Weights of a small class-conditioned image flow-matching model: activation swiglu, batches of 128.
Rows from expert 11 of block 3, named by matrix and row number. Rows with one number belong to one neuron. Each number is 128 + 32 x the weight over its row's rms, rounded and kept within 0 to 255. All counts start at 0. Numbers have three digits each. After the name is the row's rms in percent of the matrix's.
# gate: expert gate (model.blocks.3.mlp.gate, 16x64x128), inputs 0-127
# up: expert up (model.blocks.3.mlp.up, 16x64x128), inputs 0-127
# down: expert down (model.blocks.3.mlp.down, 16x128x64, transposed), outputs 0-127
gate.8 098:140114133124162137171143128159162167166062073124121119103143147062105086095159139091098096128107076139121103143135165136141151113147046125064083079064099125196143080127063141148126093123161120141123106150159128163183150100120120156164121134175113118123088147065134158144183078171146140115154148155195137155163125159133194105151121144135095083108121095132079120175085181144115159119091
gate.9 106:106110140180169151150143081148131121131102151120108173119067062106106122147129110093169165138116049187167118099108123130151162116157126040063105168094142099146129116175143175103078113099200125117118135159186133094083082140086135170143129094156182110185116179130095123099138127176130120128157162136134140162157141147082134150092129114126113125147102099086100209124073120150103138072155
gate.10 098:143154116137095145089143107164134161079125059131132184123119123137105121135153139054134195125122126181155109169149185143118123090154142140097152110093115143139153052084098146120125169126110183099130143182153127099110152086094136109067160140135138136020144139181101141152134131129083158112114187098145112124112114169097143066156107156089110130093112069223126129122074096172133145159126
gate.11 099:102087176143117119135138070093122094115045163135134095112124134168121154103156121105124123144131148208164152063131158139128147121130126150089159176145128113156089121180142137112121110133131092049115082126129113099123104139099127148203074120135134125152136174139098140158154122063131154122159160074137066117234162127096056158139121102134114213117131130138072126164115157109113165078156
gate.12 103:053131155133149109152170156094125160171063137157165115142141186125122069147137111140098151152155082155091092141080108116147035119072055150114180131145083145125074141168082174098128201104131115132118115191172186095097117115157115149099112099138141130119110155107136100121075132145112168076140158114115119161174143198092136130101138128100143133108107119122131117111084198123115156157177
gate.13 098:158131134101153126106111117132143129143094042097158119138106120154089135113201160092105160105141151148137133199144126136106136102087114114157202146091101121164072102089123105137161137195181078108050117168139128111113141126159141105111062134130113147120153149112091173144117089100101096101175067140137099168117179146156091113157164049077080091120167129180148127149109141184126172169141
gate.14 104:141159192130088181134149093102147159123123075100110061140090145122116162095138148083095110131145164146173109153084159145108193113158106138077195109145145137173141114166042086098182174141098063162171138143150128135110138068084112150084118154172075115100130155158162111107114109125090121101138157157121123183138106217116142119127143105147097132151140076127103161153141127108123060109090
gate.15 099:168113142139141120082085148164163119123140097155160164168136159096126139096161111106161157116122177155111133137147054122159121106088152136097094117154142124114144155179130101156073110106114137051136116185124170131143141180123115126076177106180109078082097184149113125115096133103108068127166195160100115157058093134080169132090144052150128172154099153105180093134079080083108172136106
gate.16 091:088084132122129153122125084187149090109083119086196098136167119099141127132167123108081142121131206143142146112151149177082049108140155117140116138155107146108120144114077172104148150110154139113085121133139172132093152120141124179082079059121140118120166134182115139154083167102071158134117140095105038143155133107128128141236122127097119182117111159111158146124064107140137191123088
gate.17 091:112115088157158130111124118116138177117095223097138134153156093170075129162146140166170127098144154198140104147137146092129112124138105090110170164137110198123141106169182112117089050135105111092187109110146133140075148169099171145168133130083133153144091123109133136068091113105146123100179128128164148123133119129103055099092115133087106112034166112154137102181057103125148133124183
gate.18 092:165131135103103102122092137184114158127116127134171166106132158075137094069087082078122134160105134126113172048159146140140171113108194112097160134133199098098128133104123148175172190082162174142114103145122090151177067139106145200128158098155114108156125111091148077119096092124144077156093081112123108079110109135114066169079141137157112128171115154122173169140145090182110121145178
gate.19 096:188135188106140165122127123203148133068124138092149073181190117128074146162151142088098122178144118114089129152139093091124085108065124195164122120117170149168117128157185131130154145110154142087089146109122145111076109184110163162108158145186204103098128142130154137152088094085142129116090083088093153137074115100116138124120095177088087119072125156157095134100133109149155180107102
gate.20 103:063189135140126109144121135138137087056126096078147112134184150123126165160098066142101188079162147100149102071119154123152158130071118168158112206159083144124132136121151123123145159134083100148133189154120044098096124153177144131104121166071173108183147098118149104125070117111132109159137139162120060053114142145132151135140148128085161130137150159143148094163097092149137145068159
gate.21 089:092127120073153170137102132158178116101056065111100162129128210149142115144091089128078185105111113172118127132166155150121148070080064100138134110132103129148162139152124099134176195115155101142119182144158138132093150144135111099134091111181112140118071125100106118053135107104168142032128103090201143132151099116146152148158116133114117109122171118171123106198111144137144188122095
gate.22 100:163130120134120130067130148090167166137114141129197116166120130105144070134091196147155153111144122179153154145080188108081157147148113074095121109134225127113125119157125097109146136121158085061121180163065107165104162160181062177138142122140139112126083154150077190154034110108139116135122164124157152120129123145106100120134090110130091117129082097085144147135094131165129148072101
gate.23 089:151183190118140087107092132128165130079127145157113178093185205185132107117134114108102155166162147092121134078142146133134092124106150085093158112121207097158117139114120111191155162167109147092115092121128133100107089139160147199116161105097191161123085111075143082120012089123157131134111138124133103129061101055089153131101113140114129138111141154120138155119118124164144118157174
gate.24 090:082097127160092109142132136210182071115160156167221130094095095079155094098056169097104139148114165079189126118120134185086086158145112137073137175126122069150127125139142178157153053150156118114090149160150162147085150141103095191123079151143128114107133158068120151178098163140138140116146070121135117141136134117145082162134108140129130167153121154133118089126098100170109117090118
gate.25 103:138121117124111191140116150185146145142129097137136128194093138081120142143100066090109120125153152116120101164110121162188107169137106098109126153073141075154192074147114225119128134108172203110146124108137081145073144169118140151093149120169073135141107138137114126171087136086030161068169167106162115105137096116100081120126125068126141162141165141157139142126084144120118177092105
gate.26 083:081120160128073126152115131153093093147113124133101085140102113121122155088114130107109124158117089105155151078092166151093137089112118156184206126084157174126122219137149105110137074141128123035131098113129065105132131149176127153153122174132184132171101042181181171165175153114131136136111114102181116117123132098100132224158128096112136182110094117102133121090104108128132122132167
gate.27 085:115184161138133082195113129153185129107057139165107121103134160145111091110175112128135109093120149170118117082153160106097139087112141137102105107125149085130150123138154089117116187079165143072181092194128178138100121120129120106108128116200170134105139140130115113094115130101046141130119097092117104149052078139139156120128159115159168178198107125126142161186050171092094142138074
gate.28 094:095134150196107090160107101121195134099086131119131188117141146185104114152132153090065145156164163159132034156156104167113144119080085139074157143128110127154131036172074170097132193103122129124095130181158158115113121159152100167105131112131121149107092120164120108091078146088103125096124162089116119130180094148114150134096112140104125142081137087161141091201112133148128134165194
gate.29 099:143133115080121055138070135161164173125136120122137128146112131142086153041159077127117125127134123150119158087133150126141131144171123116054139155182140138169125145148126089158085126123161205045149120107087148109081105138181140176087161148189128133110098168146135106082079117092116133129114109156170101115120116106111127151138108049088167214101127115157196140175090121160103103124092
gate.30 096:112142132116101074161130114097143129172120130139133121119148130111084075130185110098111122170132140131105106143122209110122138090127084112101137119152157111129119081096156169107162112069225123065109106129175160138149127176134113107196124163149140122126113141100107139137102049080141123073153106154158199143111061140187115081139126148128133181102173095115188116119135088175062125185161
gate.31 102:128123156137136115180151039121174135142152121156149110120102165156169111086169140117127134135185138157064079129170129108090154082161107101062120130099134109230073081205073117137187176120165136138093160084190147126137122080131074129142156111143105201087123128120098090113141106124099128096140135138113097183104104145129092117104117108169131126086150108122132141144140165103167181137106
gate.32 092:151100206183110160100130139109160180143090119191138057166072116093066149117143116135115110137154114095058179086115077116132131117120127188146152146120175152146102124161137151121075107101119134079113169128140118129086127159146131149131119131157173181094101102138172140145110180100103141159119149095075137086128137193129108144155133114035156171072152157155141109131093119177119138090063
gate.33 094:139198145100137131159135203150201160102106127179135139172165148152113075082123114094180126128165156121096144128159110070151089065098153144025144136121191142097146159154134117183117105154101130051136154133138144102147103180152146139089170148126174139105056098127123147128111115104146139166098094126145124130086067137141143131050103114084135115083065132102129148142106121133122144102143
gate.34 109:217197150117137169089111139146154105126174121093175115125141227124118104093156068127135093119151100101111126134220118131105121160081104197153174092106140120115112131117049143152122174149134117144126102186160132166131139141102164098134159120158114145072092080108144111120155104078095134117064128114119113136080185145112174145182148155110091085108116129180113147109103118123114149084102
gate.35 099:208130096135173138138084148144136157121074162093137143125190129136117188118114109136086149130189110119124070058162072172207114128109131103119101099102088142172094120143168088142101147074050155117162098128116146083131134145174160106122120085117079102138147127137130080103118099121163127161179163107110131106224156149188114160144104096174123105112081119076154151126155129129140118145144
gate.36 103:132159140110085164165077108119087107115126089105142162095144117118171116063105145056079149150118104089176129148135145173138184101163005174060112150170096114084169101102139143102115100071103171162147129147093172147097111124089109135146157121153108134133111141104163184166114130166070122105133175139150103147063138173119127092142141137146095168178156116128137100179109098160114130160137
gate.37 108:156136147146157169183113074122164140176107096135125126144106123124112128091084105145128127127171095124090088119173172140098203098126141165099155148147110173114181083136179131168081096088133156081115173142109106166090187144109148146142162099208059081142131169137141121129143108108099174091189112136105103093122077141094141139117083072129093153181124107108138064115152091147126170131053
gate.38 110:184083121130130154091098138134173149154078129102124158129113156085089175127129107124132112111147072147077086144215116131181125091091078134075128107104063150164169088133070172111126147081143186117140135114157155152112135113121157167107085113158095101095144143182089084087138107126081180117185153153142123128126079181123141160144102079167118127099064087165169121151112131158136168179094
gate.39 092:110118105168164140140124140129130161070057133128144087081150152169095128170124076130080167124143151150106103136102098059207117129077135155133152143098144196130111146172149071130173136186150131088137082094170087105141117120168165098103152193124163140131150115109113076077154154085150121132118111103121084118123109097114101109074183185096180146068123168172131130171070097131147126149149
gate.40 103:111163129113154096156150086203182158106071151127132135132111138116099135109166102113110099157128097114088156086194140083118140131090132131093101137094150117177144150148122164138149065174180140088143134106170085222132102166095050171109148131159130099121104103057082121099139111131143111124167132110199140107108087109113144189114147112120102075133135144178108155134145141131165193100061
gate.41 093:145142151132115150136144128164142171115110150098117114162119175110089111120072114048100126171167131125111126119153144118148134178079089135088132112097074122128129128134148195092134127116183144139142094136138148107172097084113129187068039180097125149079146169081095085124135126124102097135195187111172153164147148126111178108104148126112154136100178091113142158086063198105128077134192
gate.42 113:172088133110103160183091144138118166162144157125175113149128185047131141112119149048114160114125078138116121104178131072167184146172160140131177142120167119145081124167067079105125103128115169071110100105143119129166153136105111097111137086217125129130102102122125043123146186126112147126173084123100078076118146179138101097131150121138135133051118127131153161174143130134115180136110
up.8 108:144095151112118219086131139067126138155191156138169056153147129106121147122064079137127137127179147108149197193113182170118144157113122131101096172113170117133123137093091078112154168112119106106179121085138164135093112115118115118121093172184086093093055114124123146156124118136125079090073154121135137184161124170128109137119192165106175170149129076109111152127097093122077103111144
up.9 097:147129171176143131138110114124126131115140196123140176097048103150101102126140073105142148155176105148159159100131101129132123088120096096117102183094183140154151143138170077173104120136193114127089129151156100098106114162095191143133162083149198140138077099143109151070088130121165120161147139088112167159103126121090146153079153119097103145136146131100089200103046151140094202067129
up.10 094:136091129108113152151083128099080103162092164103101150125159171108154181097081065132137087126173118114134176158084077099122168142092101138157109087144129137096144158189156140097124121110110093164147152111163108122077090118153138169164193136111104105219085131112130084067086153141143124144128106172162096146189148175135110165108193132189167053127137129094111149117147152078135083117139
up.11 103:138212128123124142146146120102122183107170089109080221135157110103111128175158204135157122131101118087096124140114159153156128095136114105125118084118099150102169070090104136117140149115075143194137173122143140151110154089135075122082162141106104149086132145118123135128109151169133053131116146155128127157078140140127145051093081117156124113142149107138176116146108104130173052238117
up.12 098:115112150091131114106177142114129163166109133110186145152149199089174123141167073184122082118128137150093156104082142113134058122115064160083134122102128151092104165203029127128166163122166081122064132139172157094124163113149085145120140089127138099084115167093123102094065158137134175084144141120138123147143125196078151187102151155137138137138114160079122131122090145135106161156098
up.13 090:112113092157162118138192153148129127110159202142114124137138136106130093132049099216167112139089123101133141099124119132134121191204160084118107106174164140111141146145143127092104104116102151130172119072097123162102131159111090099120188115139189092161129111159155148088154144131160124168083138149101168121118093053089124117122056126128185173167091127086099167102180128080159098091095
up.14 094:093093104141193089093132160150112110141137174178139189146153084118150088123085171135193135161140121083100170132131046096128060156111138113160111131145169179080137141114208167157076078110165180124086114139054110126162129151177159088173117116102193132117116097125065129146127152161126125158113107102126147078144129070089119087108131172127139154121149140118097130113091134127120161142164
up.15 099:118101099122106143116165089066103095135165111107098111148153138115191141189112106172092108143129127105109114119109159163098130132125171134175149113123104117154133111098101158071164143107160104185164162063168141129171077044074164121143026095102114143154131128111125140160130108125150100140125132131127170129122161115214047131150114137152125131186129134099120144104204202164144127106170
up.16 096:084178104081101118141163099184131140133068123100132099148220149132100141163145170123061147158102154147133150097153229165072105111139153166128091096165177136120125151095079132167152183153132131087070116145121115170155132124189113168066101142115134143165098127163099095136068110073122089116119086114084065122158136110106164116165129126144131125122106128158113092140132156125132166070139
up.17 086:100134150141131120132107168136146124138059180161083120120125127137110109081097089086115104112112098133164132060091158146137084132116095101127163132133143173134163118127162098148045106187126153110134113077084093111067107159170177146048131188110168138139111083131158152104166146177194168179149133115175123115124117123122161163087083121098189156089072147160112142080085172112153159148141
up.18 094:094133084132149145152174103079141181112104110080092138190148130143081121208164159163116114091111060162111144119164114083154130120126128184158118157136087193128116124144131090076145119162117084153125140138152093131053149191127095120179127146088161098117119113169089111132136123133162160196098140120088144114096137164109189091121097162117130093091168105166078145096110156063197123107121
up.19 104:208096125131098146138128149140167123127113111130153051152194123074130076159084049150142141129118111128107108168153094112099152173113166170125109112134096190128114105126108145092136174100125144151164181129100130167170145112089184132126081125096169128114111130161115099154116099140109075121098170143051152112062123167171193106117144176138108105100145124156069065150148105129155185088144
up.20 097:164159069057158170100108139151124118154131152110118137128107248132160055161100151136155110117117114112109093160138124112058096132135112110166086134134163091104148206111108118168173136158152090133118153183102120110164116186099126189147134148189104170108102109085105104159115132135154118118074094109099174169114147155174161166097099166123110111077080099141110156116152118085092103126103
up.21 090:095142111110142153129125099157147139112060091150097122137124200123143115170118091165089204141112118136090139156154124105081132097125094103112107087143094138205149087143127097114165152133176128154131175151170114166080160122140099056155109105194084155105095169085116137041142100113130139068120094143174119143143085114142111113151088148118148096112204118159103128200125162125174191124113
up.22 093:061091134127145120137167090129152108130115143124078124157114132192111101087164099156136087173133172176109096144146117135098121138159061096158167164125108137195066151113111127137162130123130096160164150033093162058149058133131138148086155159122140130168152058134139082090171103115138116111141096165152092132172087121079138176153108131099138129181129126177089152116141101068134186152119
up.23 104:098034134194119112171210123105128093149105138183125157099107090118093068194111137099148170120090089187148125123134097137112148141181154076086141096139124083167118136169156133114110101081079176146119105103129194098078131142162136171141101131089136115048122198157154117143116132127099166133118139142123138159182141136140101072149108131147129134150106076128113142153135168141110053137113
up.24 094:130110115121118110078136135130126138139102106098097111061151096111144117062202168104096137152076136148173127153158148195114178096202120127048149116144100111165137061101116105161123072158060106131117132147099157135136144140114072143127116153119146091111109116116096176155173221164108169135136090096194064117184134110138141168125124145170147163135120112111131081140158090155146117125176
up.25 101:154217088157109127153180068128112134086133118174125086115116097123143090195129162118175154116186162093156088157083117165113077170096079119119126124146175169076049138139150124119147147131129059177154149157099149158075102078131096120121094153142089134155138087135167106143083103158117141169079157082129139186125106102157117102164127155097138080116196170144115142140096125096146120122159
up.26 072:071094154108116133117129134116126142097088123078058038180124115142087143134140165146098099134134123169105106137110139127112069124124100174183143159128146186166149185221099145073150144118152106121112104100125076122104164169133124168126119147112197142094116085197151139171143128097144112140091135084114113128078128163084129212169090105111130179104131117119116127119098129129208135128088
up.27 108:054134162124106108149172108130134098136108160157088128164115125124168116066173095133105120139149087061061177168149148147132119108107127178112088126082161162104127117111174120123128153083184168135133165154093136117137092103165131093101099173136116131112076106111141147153121102154091199198115166101127104233095118157130157077021130153141148120139145144095124138121118156103128119154182
up.28 103:180160103094170130125192130122134147179130128130163085157071093157090120135152112125148112139132045118133177063120143112141109137131177105164193097091093088113144200115160080140106125179114149130141123123142084121138142105135161122112103136146151130165147115051142109125111082145160184128178090136148118128180127110111105120172154026157076094152176142163081131070097159071123129123114
up.29 094:098159159097085133156092170131149151106143086098121113203174126159097173048132022123083149157113163157128189111111126122172098158121134084120148160169180139133052144134140097095135151142167146135120130101126077133085119131168126125082125166110154121139099155134170096119077151131138086105121081132156147120121207101126115139096147112095132203077197114097132147102141100110147116095167
up.30 087:114110148144118092167126135103137136200137130119134113141145145171096078137189081088136145150165090160153103136121177115134165071124099129095158076115159105142134080133118151089117123112173109098153078204183140111115117168130119127188136133162129136146118174112108120121118016078117157058115116158158170114143082168115112102135124150204082132086123087139192121099127115147058144113178
up.31 125:123195096152115138110111106104121142177136082126120124142099124104184121111141192095159117128126130138106108136139172124167103163155134110084141038130177093143095111133112102145110076120104151098132118142075105110130143137111105085153185166189107127165087174057148086154135147154101120096186165186080086149062087167122126102116166132122140214172110147149090126108120142134149142216091
up.32 085:135066178199118149121102133099141181132070137191102091162058135134073144080141138137119145105140152075083165100087099136141106096163129151143171130137133150125089144174156126127105114132117110068128179139135145115098117156145110124157113137177196181088115075120116143136111177077095135147117167104108138108131142190117111146144105092046194185081152155161130137150064132161113120103083
up.33 089:111131098094120146095145025105114076151157105136103196098121097129177121170138151082135145164126128135144117091124157159124149144196127094207136128088093116117130109121149085071075197102097124149100069128149152139131157077113125126178139092110092098123124223123134124158126154162136098119164109117190135132140213124099124144132169092174142128176090108136092161152164091104102131133099
up.34 112:069131126133094106113127154054075164149138103189117137121151127085158107123086169163145144149123122145099099110125169132143148136184122125096197159110149132120133049105099100090145089127102140144156101130138127123198186099121139107178086122083139135145128099098154133142116175177133180118179117105170118072181092147200089083099080065125195124141145120103123116109183153152112080176149
up.35 103:112123160138121138155188163095121122110105152153156162134094103194056080127138110138193177160126099129117119106176115131175115142094077155152197144110150094109140077157044189116133179135121140159115158134153166196139135102167140198082097100063146119133177120107130126099087143144104133117104127173121098119185147098089129100111142083104096091070116075147149088162100129140084134143151
up.36 109:115162120159113094096073121135120155146131082082149174093108174145138085154105139047097197133109103115162106138142111134121210151169040097108188124151120089102088079163149113111153141100101178145149125169142131135088143138149103138214156089160142150088076129087143159121100140100123109091168133142149093140111082161135083125151176155110101131107188100174112102163082100129139140177151
up.37 105:113115115060166143111125141150197130125094122060154188088135120143136123072155096143114116101170180157161126128128093140089143161113131151184128154129125115138175154038088111173090103175103183155143087128114139153116153138152089111121190084139075127141106121123152099100077146127094086213108129145183112149144147108090142088199101143108146132198160142084102152140106138093125154080101
up.38 108:145105108109132115131163104136111087101197123145106113179141108084139158106129160155140099167122119045135136166128134106096142076129082176089118103194142094169146080137090133134154124118126126168139151115146108124153164099078078097145148131142056155101133138088130165193088105188147128180116154166108135148093119153169136109109093146157147068184176158127130100170228144129090075075115
up.39 102:129140153172092120143106138159085101130105120158177083130156142150091134145204108146168108091105168131149128141063104113148139189172146081138115141085156136109061151120098123073132114105120118133142143144144173176116125103176119119097124098097156104148102195137122126187065165141142082098127135155125058108197154093133097128133111115068098166087127127155130126137175076212179052135120
up.40 104:125134114136113106156160154159107104081194102168150127135160195036185120134144131141121100134109040090104136106222126123111132100136147200103142111087094140170121098116078146134169099155110130146158093116148141123163183117120125125119085171153122132116064093047120113156127110184131123155091101161147093137171123112149186116150133153122166088099149140167136085121098167109075093137091
up.41 087:144190118105113132090125119194161128184102120112152121127123190091118108132146127060134108156153139194129118138140122085108142123131133122108117089064097130165073091127110134134142167110203167120093127073111050090140083131144114139114082178129159121061132156110099111170195177182110128132130125150149079124115119080132181134096094128135161100108040134145140138118126213104133167149161
up.42 100:145090063185122145066153104120148145122134181121142148167173112195046206156096060162184099126062133102136153117093166155151107143098157130159128102154087138116182111104143205168123117123114149101082138120094095112156135184154151130186142161107068096125107079114151126150111131093163089106149192131122132092127159121058128164143105116111098141123105165104111121133132106157159118107147
down.8 109:105145150143091155103089107143142120085114105178129162113105087167124100120165117108056108089171056116144111097113099177078126130104129147105121066118151178134171107147133145133236148138114164195150139081124075160146095126082082138156135132078127118107176082131107178109160095068163161162103137131122101136108084133049155119129122176121129148111129174095105080117161162111082104162119
down.9 092:160106081123131162076139174136074160126131141179135102183125126138162119125083192141123085115099166082150118114055158138122103118159159117119147118197094130095120121156131116073170103149053083097116114127115135113111182163140073166176098139144103148137144162108131140146136130099124094110159144126159078145183051143188123108128106098126194125074151111164106074163143127094073074183125
down.10 091:121162139136131099076177095143174126060084147123099141142109073163100124142155150135120156148160147080147085082139133169148112090097125134141090148144115139130154087055148112129130166121193122129172121163166101035095129117095161119080127114047112106077093149142142127139083131204104108140154168063174081106202141110096162125173104137110096086090098117125166111130088102131165117127137
down.11 092:070142145100118098123118156125161117150075103110138113160134074146098206144087128089170071090149130147105114159161097139114120095113151137096104155133181183151119133156148174112136139054129146065066138086103146143087132153138149119153127202168066053151140115149117148072127073122110168144115130182089145166138134153087094091085167148129128099150155161175143135136116161110090202088123
down.12 083:169089137150131157131119146158122121100118091105124147111140126125104136097090190101089161186136142097169136125203168117102187116139245120140079174101151135160123126140154117162138105152110152113174130109120044110093134089188142130098106086130126116093099079138110111122091107082156091133107117134128183086106146099164120114139166148113092092072122075134124163129113017137131140077156
down.13 082:229136031107116159075079093140137150111149062074138116188180141151148159148140174093141124127124133152101135163112118105134124110095174111138150120171109121148084075101146101103110145183149111128096117102122085112140139092144140073113107147124102123099190135162072110159137108112074146102189123154176083203145168171169088133141164108133111124140150136128176178130127159162103149172128
down.14 096:124109186136081122108147123123113093148105078128133073109082111112109128091098139139144124101107158110135101166073120121120196092168136105080158091128152155105185142126122150117146113112100164119146095163107154093120129109071121119162115139211122124139050166159148117085172186122137095130152063134169157109075117174169100117111198133151038148120139116143090137108049101134138049151110
down.15 115:110133079159113097141091144117133154128146144174200168116097165086146081136051131139120124207094085148116111086162134211164108137121105152086092168140138164089114149153139130132177114135122093073120158172155127077142130161127169081118121168176127188100119131159146092159204113123155127127163185098108128166160090160109129127110151134146104132133151044184136147149047124138119142124153
down.16 091:115108080073106078051167099153155140126160134140134179145133114162144097148116084140113139153107141138085105062122136108086145125052124119145128115095146083167139184110152129131095098134082134186151119086196122135129156107146167110126123162173131111148097101055132112147101142113131090148132093089147116152150132153129206147055144163120165099158143048188140156118121125101153046070136
down.17 097:081162116143146150157127134149165187145154114118143119111109091149210148126171183157163162077113060128067100146151100128141133112136103071117150159106179137081049127135124108071192154151176154123145116162173112181096129111100086081103114132200130169087103084126134141172143113121144145099068101183104129139160115136127125151136155147119122164089134073168098156050127128107106159151147
down.18 088:140101164117148091128113151119125124115124181135099158096123123145158074092078152119100104163129164148100127106072106121183088199110139172114129111164164090191124088184150136167144164110112117121110119107101145169111108152080140093103142170098130137148166129136138210097152142067109107093139153105180083119100136203136084060159227071151082124118091111126137154146123163136177115086136
down.19 109:148103159112118119169141142209108114184199160140156070106127157123092122043137096132156137111163104147157114155139146076127084173099111120178149097125125066128168154106115163122090101142125168094137144103123114155117131173131097209090165121174128120142106075189167129227136163078137174195119150069134144131121114136100147085150131146108111106143182110146132157096086149131140161133113
down.20 100:115088177139064140098111084147128153094152147122179191124129153049107147080138171165102149186117086156155183118113125154118083117126118083104122130123120105150074068162106101088107071078142140120125157055095116204158140119114142157122125055126107110089159158164159151119098108133106165132202166089115116092138129111086116157106132077133125171159164141099094119148110132139190126087160
down.21 085:125100150128136125149162110129134123148205117097095091135120099155040171123167153128139100111126113098162106083135159151164179167137212143131160149128108120074107126088121119151128118132070157126105060195105146096158112132132116171076159176108145116139120138141132139155156075034145072204136148167094141132151161132103142145085079057124130113124100151106129143093110149139162089183081
down.22 099:179172145131118106144133138135086153087108075128114087177131151081106078110091085117094098141068148200160073151126114050118089133132140160100111141099103086143213122144082143131077144120121147121141111172108115142085152116098147086160157161167110151092118105113100164127155156164130129117215162130146128094155168133160182145114149173168158072110149090145173145179120078185136165128105
down.23 092:131195119122110156083102131172103100123164168065113142121149151110156163116141136182113089109115146088113072126067139085126121121105128153149125087161137148112127155118131113095135169143129133165164123118129055124053148166129062122101175129194129128107095134128105114172170084094097089069142094195145125116100153086153156130169164108152147186071187106181115160117055154118129190158134
down.24 109:129146133115089157155144126183069112129103148132082102161132166141138157090144092076122146175126116125161142143200113127062146117141103091126099069106142075146121110180091096127178151123146124061139111143109050154191119086124099160124151099157191116105122134151127095085167180091160097123131104176107034131094077113119129170128150088153154135117171089135147116112113147128158182079187
down.25 103:142123173087142127144118122131142167047106104111181091125096101179145142121127127083121116193164189123183137165167085090127099112127131120081148160158126092153186136108126131133166144099174163116155135154121175073114158151075193049131167148104118077109063157127139135088142149120150083106171079120132067102103109116115105128081159060156127101162082118140109144167087096085098137143112
down.26 072:136194128151172169111103128146103125143172159120186208117088123101133108116086126180152169106143109070134119140142109103216095119129091112094120147155131087119147088084148106172147110111140131061145143123113154113176079097103157152150142067183141133089184171110086131140085174136192128127114120153118072157100115108156138131124131128091129094102177169137116107145107122137123094136246
down.27 101:209093112116049119146147139133132173141127178127179162127097107145086189145094175115166124132157183172177088143124113126093095094139127082164157113135097116103146197124140111103138099186143075128109145112128128158122112114089119157163130155109108082158159124089094142062131144076162123097113117135139109046148132079107082143186117141152166112105048109108161139115112090154072162088101
down.28 088:137109149140133142071085148069168077076108153116108172082136160086182100078101099137119128114087167172115148164073132130177125082102134168111117157156104178102151067124093177123152146100157096131113134197148132134051151087132128110134169129116072166103151183126096132175093117145127118161101167158122116114100150126152126125093110153106162136132102154146194114193188093169073084149152
down.29 091:157137142141181139092160162151127178150109125154143197098102117127165164121154130179122095112129199092110107133130126137080126132133104114197097101098081140117104153117099111121166151166107121117115102141141122149201144084205134173111115164130114094153073128127173174174163158132096103108114060144127136152190136123064159113050136176169151156148071150160111117147110136115180069171183
down.30 087:097123123116166142100139140101094184097166125106173161143122148101134161109117152168147119138104171100157179124158073144128140180113114089117096109070081155123092102159178074071073162133113147147165179100084077165120149114155111153109147113158102148199150109130175161113133168176159195179111162093136100166126117124152151124172134101078116084161066148133135148137115159072131141126032
down.31 108:206073050110144062134110101152096128140121165151123190090079128107153091102131148193093159127111104142098137041134148112114150079106141135181132163112137127150127093128114119177145098155109105108113128101146093119146108153106137153163123139143148153133087161184133132147161216120138165140102086070164164163165155094143120117122130146095220124151144092141154106065134130086179174099131
down.32 091:094114159143100161150109103146119136143142135088125189128147086111135168127069132127165089086066109100161158125128127188113179120101153151134169115121112138114134154142169034175153156115130062183140157114067090107117120135188117106103139106055163097149149110131113113126131093222130109158125183142106154133104145103170143130068075106139136091163159129075103070157155163086116183132130
down.33 098:135141129079113136109125154144126106096094121147066084166138168084125095152096196170131166110117221117067180098112125088108119148107092129060158070114087144108094133110106118136117118134148120167137199157086156210126110158143116233096120156140149108174118119108113152130103159068119110101096135118150101083171120129092127074115081168121126157111130085154088109103136126086174133138124
down.34 101:110190155078139143101154122136107096104117137162162143147161164153188072184162171110104091108125157120144152039151164174174176140123169132156184102135076125100162111163115166131111133096087147145165117135145109157084152108106075176131119064085112114151178137120138121144141101121140132157154131198136162126160173183101130105169104084151171128120124129150072177185130105213127138153141
down.35 099:150135098096097159115171074126160141106149109122126139094135115177167109111148069160121062096155124126144138121074154129104177086056189102123134091146146157194128125102099143147154125104070147209169069148157083046172163115121122100102151109106152117035142133126104122142091120136134092065108113145169100141151115118091104131146124112153111109140089132091175166131195139185091111134125
down.36 114:197067116139135101111154141148173104207148116130153091137085117102100179135063096176173085157137089100120127112116120176100169145113083119105156046180099191091117122115111149133133120165122062128142156154094158097106098113191115137112108152117137133211135139117134146124173178105172094104144108134113121180140121141168117106139124188132098113065126101154106156105066141111113157133192
down.37 120:086159216173142131134135071130133126145137114152102140119111069107110160119114138130109130072179088129125169102122148130120181108139115151148147087158103138137142162142116154105102134104097170119169161157162054074088101141092162143107102140154162134148246083070182185108165158098132217128166135119093135156145107096083104182156093077127159118112135122122133091089129122087140106125141
down.38 105:142116127129117118112116125110150181169104120137169131108136117160184078146119128173137173101155193061033109092145145156181135143143170152100145127131135157065103186084120137145144177196161116049097116134138106121119099138171149151123116131135169143145060090123154083089179097104146107086176076054153129150160082107096122162092122142118123171099129117182155133114109129156108165172141
down.39 087:084211113113168136096096106078158150159111151108086115088123092149138088143093094142129145084114183107124155136177116102106173151094158189120143121111096097121148128129208207138145163152121165097158108124096113112125120127156126111151180117116104149121106061141142136064132166145104111137102082169208097114114112102146136172107175099120115089128128189110090103135085134062114183203115
down.40 099:129134104112139136150114124110119133106085144106136146102080090131155092076158115040146109174133151130108093191062186149091112136128156158157051177165109088124063172174133149141087125152144093121129118093130136122101096137098138130157159131117167099172104141159135097154049139172135130131122106050072093108043205138099106133124136119159113145130137118072150141176140097145140116105069
down.41 105:105141132096097117132110109109107076089063067189079179112167116134123098146153094134089107143178106120125100136101071075141146119083176107176120140166165125189106100133117096160177082122138096141096131130146109142126186119163128068138115105105133158137155093153185105121075179138134136122084088182120093110109111131091163162120095069198111153101096175127146075174127148191091173134131
down.42 127:121150154077147147140160133109120122160097116119146170210136117080116162140130152067170175119084123123112129135128138093176137130173196112205135151151189098074118169130138137125032056115087115129164106132112095162144147184171108093154103128125142066102148074159133122101151142164079119144078132086141136126166175128117127092134194084118155097138143105124195145128173157130092105114124